Weights of a small autoregressive pixel model: 9400 steps.
Rows from block 3 of a small autoregressive pixel model, named by matrix and row number. Rows with one number belong to one neuron. Each number is 128 + 24 x the weight over its row's rms, rounded and kept within 0 to 255. All counts start at 0. Numbers have three digits each.
Before each neuron's rows are labels from the 100 images, of 14976, where the neuron reaches its highest value: "responds to" is what is common among them. Only what is clearly more common there than usual is listed. The data: scattered letters and digits in many colours.
# fc1: MLP up (model.blocks.3.mlp.fc1.weight, 1024x256), inputs 128-255
# fc2: MLP down (model.blocks.3.mlp.fc2.weight, 256x1024, transposed), outputs 128-255

responds to: the character N; the character M; the character W; largest: N
fc1.265:063111066097148142096136128107150111104125137136126141117099164139138098071142111144096090100109138124174142141121107107118142111140143167137134137149125141143058116113117125163125064137165102121106128155107130133121158113179117118119139140164142132114130110136140098123121111122088122120102121146128156131138124146158083114122179149087118136121095121130165098168156125127151123142084
fc2.265:145156145133128148125097115088113105094146148137113149113129125108151117102131111120096098069126144151175076164117118189146129111134134093164152123149149121139146155132120128142097160153091119106105137135115162114102155118104115154124129130112129114131150106114155137138130101108155097122157111139156096128128185094146104133144162155094133137163087135164137144135148122110120138147154

responds to: green; brown; count: six
fc1.376:134074120108142112144099133124112123110119117112136149145113131124159104162148135176130176124117166102124167112106141136114140105100131135111120168202121131117135109095108092136109134130118079095135115102135094153119111115143153117106102079146141114123137151133169125118144133134131098125101109162094178147140113147109092129122111156145138133079163145141113120155095132126110074145061
fc2.376:117115145135117156152141124154184134119097141117135099134064125141135134085142094119136130110132123084151158090133122121117131109087116117127137151156126176136127127146091100103119127138130119134136122126143107130117133102125172118140143110101105136119108144133159115142124103137132119145160126131103121144119165107121158161106105191153151112112160107137117144096118165110091108139155

responds to: black; brown; blue; purple
fc1.119:101126101116111133118145103120125120119134119142148105111144125145145145162140103184108156125101107044110216143084154106127125109114149161104087098151103126117120107113134114075116126137100122111152149115112116093134095126106109114156118139124156117122100150128122130133091117154114117141116165132124126156119087139123119123080151103178123150150151153126135121152166132161108151129082
fc2.119:090151146105173123138160131110153147195131163123140085151101147125150117110126124121133098138133154168165079170140115143137111172170145096133132110125130075127067129113123100162140173155116122181123153115175090128148136108120135118121103178131133083116166117115110098119152120139113141110182117133133119143143160147149164136125115128154139131110057153130118116124109104126136116108134

responds to: purple
fc1.479:122150138144082107087148088145121119110143113149112102098123150165105110117151121106147152116079154092103134158121124126166127155122155146086147122128068177141112110134088107084118136077123173138172156131110157150132123123112127135138118175114123135145097123102126111161086106160156132166064118104130135138097116127126149102101142110122115112132085102137134124136136125128171151118130
fc2.479:128102122119129133121149110105131120126114093125133189136122137153139109123138090164117154094068148119132144095120122116140138089068160107116137135137101162119205106136087108127146121143134145099110113138136122144139136171098115126122139139074071125171129138165077106184124131136131139150143105120100145146166121088138099130126126110113179135109178114114094150160119121132136156125106

responds to: purple; black; brown
fc1.125:130124132116088130129153104128123107118119147145082182148096127099194105155104132161119152115114166123137131130144125155112093161099128179094125108134146157112097175140103156126122101138117089106123104107089117109164150105127138156150110102148135118090135188119121103142143112179127112167127134157132125173128124082159144137104146097139128136137116149194151134120125160185144095120090
fc2.125:087152101154160136133140162116118096157140111119144103094125136166073115145148126109098140168140095116088118086115135103127084136126162142128117134094139149144133113131155181109125100123120117113173130159175137100093084103165163145108131158167152111138121103104119145125101162145116095128175175117094168160150149137116163117130177134155141166137091117157125103149107113121076132105176

responds to: black
fc1.292:118106119158114112079160140147117165102107118140099153141092126133147159102144128129107147148074132124139145110130095156144139213150141126131127119125130147125152115103104172121113097122190170092128188117139128144200132146135165139125161142163100132136119130142134124134099114130153169131138121128114153141143092132108117089073154146124092121103097142158138115128143078130127122121121
fc2.292:107130113089111157155160108153132136132136088164110129144152121134135149147087158147131125120152130126145141188083079160116111125128126113094150115129121162102126144092123137166109113120149088136122144092134145127160113124129076093116142139156103135099152132110111132137119157166139116170143128112130151117091119117152171148122135129184132093140125117152112129098142145153074146109121

responds to: orange
fc1.690:125096136137126163129149110116153076119120097160095163175133143135139127087121115140135142099155128111112172119089140167086103126169092140117149123106115139144115159071107145124119115094124180125130126074151109126110087130128120099142180121173105157106146118157140146102128150143105166143097142139077111163125136152124115135117120136090098102079154151162156108178124156147137124147077
fc2.690:143113120115132172119168086139109142133091116186132098128126121104136128131147149161154127118139137101114150091102099127136115128144124078145113088142132147132112164106138123094117107156138098137106133099082127106128125142141154167105091094180115117140139147156117151115148123132112145176122160131139113128152110109159122136119138102131131136097129123178143133113134156140163160143090

responds to: orange
fc1.540:113105159142119082125098141136152127078121166099125099107125147107182145141157185113068133107138129096139143126129132143154121171118125157109064164105106120146142114150121121123098075145153111027174148143138148108129138094135159135154134102130136134092111179156145135105109138139149097127127148140074101139131108088102088104097139105118104122144122138126120123113122125124138097166123
fc2.540:166125143090126094140137122114143117108109146173157119125134115085151148115117162089118133182102134135107118182151115128178103147105143096163144148134122185114101113162165108151094149125128142153133140134159134128163092108095137176095111177099142127131137125091129096132132107158163148132140157092127110087135141136135175149127133100146142130113121071120099119118151143140155158108149

responds to: black; purple; brown
fc1.738:104109122118120133113130090127139118111113096208124152107147125118211150119101141139122171106118134122111153126099134170102096136134186170118130108153124109104140116130106135125107143122130135132122174083132097101156135143120142131147171118135103116098127156196124113121093115159121133105112139152124126143105132132093114139096159125161086135106123142142153147143161127153143125127101
fc2.738:120137148092120116169151120153131133093111107159120127151177103160167139130114124131105149139128135121139138110109083120103110116113135144122139133153129153084139130110129143137125146126165125096133163150072121122169148130127185120108132135093155098107129126129087139128130175165103138129132107140101118135132113103154088128122133108177134112087130152130124128104160155132117161126126

responds to: black
fc1.386:100137137152162136113128097164114108080128162159148109139114138133126134143096106124137145165134146117102130148085125171144137112134114109108148123170152143133153116106140159162088097109170102143125100123132116155151071104189089154109148117137121143112131135145119110146145126137108091120140136117135178125091129164121139095100116148105129127095124107130151139109121093159131116113126
fc2.386:175131130150064156114077133117152130152112137104134113104091133163114148110170114152124147086162086144166096094069113141154160159129128103131111097161113143157176131134102126121144124102114141151127118148061145137098131131133166112159103113137151126110123129198121158155188127088131111126108112110085114123099107103160128102107141130111121124147136163117126118148108105168130124133087

responds to: orange; white; pink
fc1.121:109125122105115080123088101168156087126158147111108103105081160098203210175131172131110144119131132121110115093143173151138121102073153160126142147116117131147112152142133124103155141146095104124136103159086170162118124145142100115153106116083160128107097168108170153118119134122100124123100152137092132129131153095133112107123161137134128163157118121168132143106096120099090129146146
fc2.121:145122136104111109176135144105125093119118110145128152180135160145120122107125136125109125111111140151126138148097099166080110152165082125105165154104124184163157123077096146102093126102117155124200152128117090154119117105134151113133161147147124131126126091143139165160123167136094117148142118119113110134123086151139152177163111158114085107071115148092100135106099113132122129117085

responds to: purple
fc1.150:106133086122116096082119133158135113087161131152122119121114138097182130128118161165111136149146118109121151141117168128102142126129117161088161151101118086133128138118122168117137111093154107132111139092133104135141136088158084114127153090170093128122147113178130107131093106165127130130092139091114185123097132180120127135090108155119113132141107104156159137100171097144126093134105
fc2.150:077099155065160124147093083144151159112150133119118128133144119133157142148160170165132105113140162105154146100163144099100127077106119092126170127122132131076123175132111128142136128122131123167097109160106107154112092133122125090122130140156146126112122117128123127118151146125111143103133084118114143086088084129128107151146110149161148124112141149128119136098160149105104124143137

responds to: black
fc1.268:113139149106130139109120132113132110103189148109129116118112168108161121152133106133120156138136135118106137185081137169157118120102126142125116113156135128091152136143114179140105111144146098163108092104130135130146119091164079144134144138131127143097136135137141075103122099155110125144125124120148122132105129119143125115127128174144100145077097119132147117140133117127109110127123
fc2.268:156158145170129142096157164147149143154142077126119147118113124177093114110163083094091167108111124097125121094131137141118109130097121141147108097184145154112154088118114131077147117145113164160125111133091123145053136147134132147162143089081165104097093147144113142159124090086113119123085120126140084146146081092162126110117133125122158133127174134105127140147136146106106146137105

responds to: the character N; the character M; the character W
fc1.22:095085057163088123111139113157128124133127131142129139109097147137153126112129142139131142104097140104186142110134160127106143128155139130104104147199131118146114120130105142117087099108126095090141155142137111117145096147155102095127121125124114172109146151161142120120109124126145095133115133098135189131120128134118125095100114122121104151098157151137124091182145123158153145142116
fc2.22:132153151133141102182108105070124105125147132111110166135117111153119123118149141165120109074111150148175102150097107146096149099109155087108166124140133124111165162116082123137142181110129134117100117135139183174131183162121113093146131106096110122130106108120119147154150127091110117112127132133150124130108145105159123138115125127112116129142111146169108135102158108105106130153135

responds to: purple; the character K
fc1.740:115131064108107092090129088164158132106099130132136107143098143145171140089135120122143116107140124119160142150116125122120143133144127157128139138127131128142090140116108115101069092116158112124150148125134094147153123140159100109109155140168101135110145144190156097124078090156150157094087130115097181136096151134090094149094109128107112140124166119120197148107165122164124078149088
fc2.740:098151121127114163135109112139202110105130148164119141154116130111109122157138135161140130114152125091138146159094145120129094120086129135136138098127160114108120117118125134130121131103187119201111134124119101143176106116138112109136174132134110106072146134157128122122108138145120134138133101071095142090086111089138163179102124160177151106123123103187152119074150139140126127131132

responds to: black
fc1.77:127118104118102128122150116112118119104103195119117175110081147129145069126093135130139175143105137137083128125067142132105124149082143147131131124100110150119136135129125139107130126158148164155167132092110144128146107118105163108127145172144135139146111126140146126130128120126125159141126123153086126138137127164145142119144158132146149102180156159151122159115138135175133106128142
fc2.77:126108116144142190131109074137159116082137127169131130181127108144122122097110108158122109105112135142155117113134077137132146121142150113147134100100129122145136162110137129124132119162089106099147123130141126156156183161130128136107154131119104130168148157122080146159102122136129096112117114116197134136153165094112074121132144097124129142110100149147126174127132130107125154127100

responds to: orange; pink; yellow
fc1.736:078145112095132098111149121133120083081129119156096177129113131119145174095122131117121152143135111130104147116084129186130108137157150136104146184145109104103128164127100138100103143078125124159132134132164131130145111078159100161139145106177115136119138137151136138138132130149144156119113142105128176127113154110120114117098140141133065097115135098135138115122147117157165082151114
fc2.736:168141160089158138147099099144123121103131126137141153134138102106139157115130141124106100104125159134149168156113131105102159117120116105156143101118159092129163173070115089111123116139152126109108115101098109204129120188116103129103137131151093150129120134159124120127141124111152145099115085165156141099153141165094101153138106184136094160126147148092119168124139129138065148130094

responds to: orange; yellow
fc1.581:128136114117123118122070130152133068126125123148141116147110205123139098162148144086130152148124127112071125093121167099132087137115147162146141144109160145133106162119158145143135149149126119116126122142138150190146143131134123127125185116131147184102134130112167134112085150123129069138140104095130095121125130140095136112144146170113072134116120110167114092092112112118142119148137
fc2.581:131148139068097123155113093117117124128155097155130178126133148123135140113127125144152136090088140106111113154095145137104144107126136163141146134106133125098129133121123140118112118146125156154140120134063130175170115161123135098117247150090070168076103121124160143134090164108135090138113081111119136131130142069129147131127157153117130127121119124132081159115121110136144130123125

responds to: orange
fc1.388:120120142128092126063115125135129131105143116165136118095133156104142184096142134135116155130092148075111152111076105137143121116136176111172106132183127112109145126149125111098097124150113167136124134117129160138126122166131091129142166141130098107124140150157170081105089100161166139121112162177140123151178124135114122124105119137101107178118108137136150138142107138162102124135078
fc2.388:118067056077115136103126101112132163101113118133110057166133141170121111082170120143128114149135127113125163109111124148181135128126136090177091165137112130139093144182128157103110127128085146116152128130117098112144142086170134126143156136130143124111118171182134139137130124141107110127140113112128221150144142126114081131111138122125129122098132148144115150150096106124157089130122

responds to: white; black
fc1.610:059135078153185178105122069115123146123131137083133105169147123143120156126125125105140156155132125095101182133122094127135132191124143133101103119114139114116128141094117117110109128158110129135182108119128134175173134168124119137110113150160142131103126129156125114167135141145097166119141150145160143141128164113118144113116130138104118123139138136162139151105163136168102124115131
fc2.610:098108142097132103155168134145143131144157121132109162121110161151115112120136115090135146115135149138137103159133104116144094111150094112116122110081110130157081112119134149132147160142116121124161145134157063128142164110152126082134144110138096132119128151126124160130070133120131099141135114134155094169105148105171145153181123133138135122106123138128069129121092124113123099133125

responds to: white
fc1.189:134073114107119150113144122130130089082119135135115069122078188113160073079124147088097144175145131124114143151122128128123094138138088137154124102099102127151109132129142169119128059132152110109155128065101068126131127102169168168139132133174148118113138156143135118127087141155111103140139152118145096180143138152133122128119110149158119121121073135129140156143107147138143077135139
fc2.189:120187107174157125082126147111129145149120109086109120103108159119090110142169117083130155119114133162139111103114111086150115125134150169140089133124100096157138108144117143129148124137127151127139114131161166104128141128147116129111094155089154155135115137098153167133120108103156074129097127119132101163144148112127105105098168148107133144140113104147161110178104120145128119126124

responds to: orange
fc1.23:128116115107148127139117114113145105099150143126104142159144133134148152094111108095119172094122154101129163105088145115115130134113126135124109139127157140119154160146121156145099080131109127129152157130149103099118097142145110114133146123135112176102143146129143149123096159164088093087125136128130119177132158124070075101132151094102108174096137138127114121131117122162101078126114
fc2.23:163103117104121147104107069154151168075098126170149087139107121131157115105145159116098128142126134095163160166134136128135164158082157143146128150144136148112095140126132095059108093125113118119105186106139112149181121127129148159143118145099102132094119190147125119132101090152135138116151122102115149085137136142111132132109098119188142121103112124159099157143131117152149143137131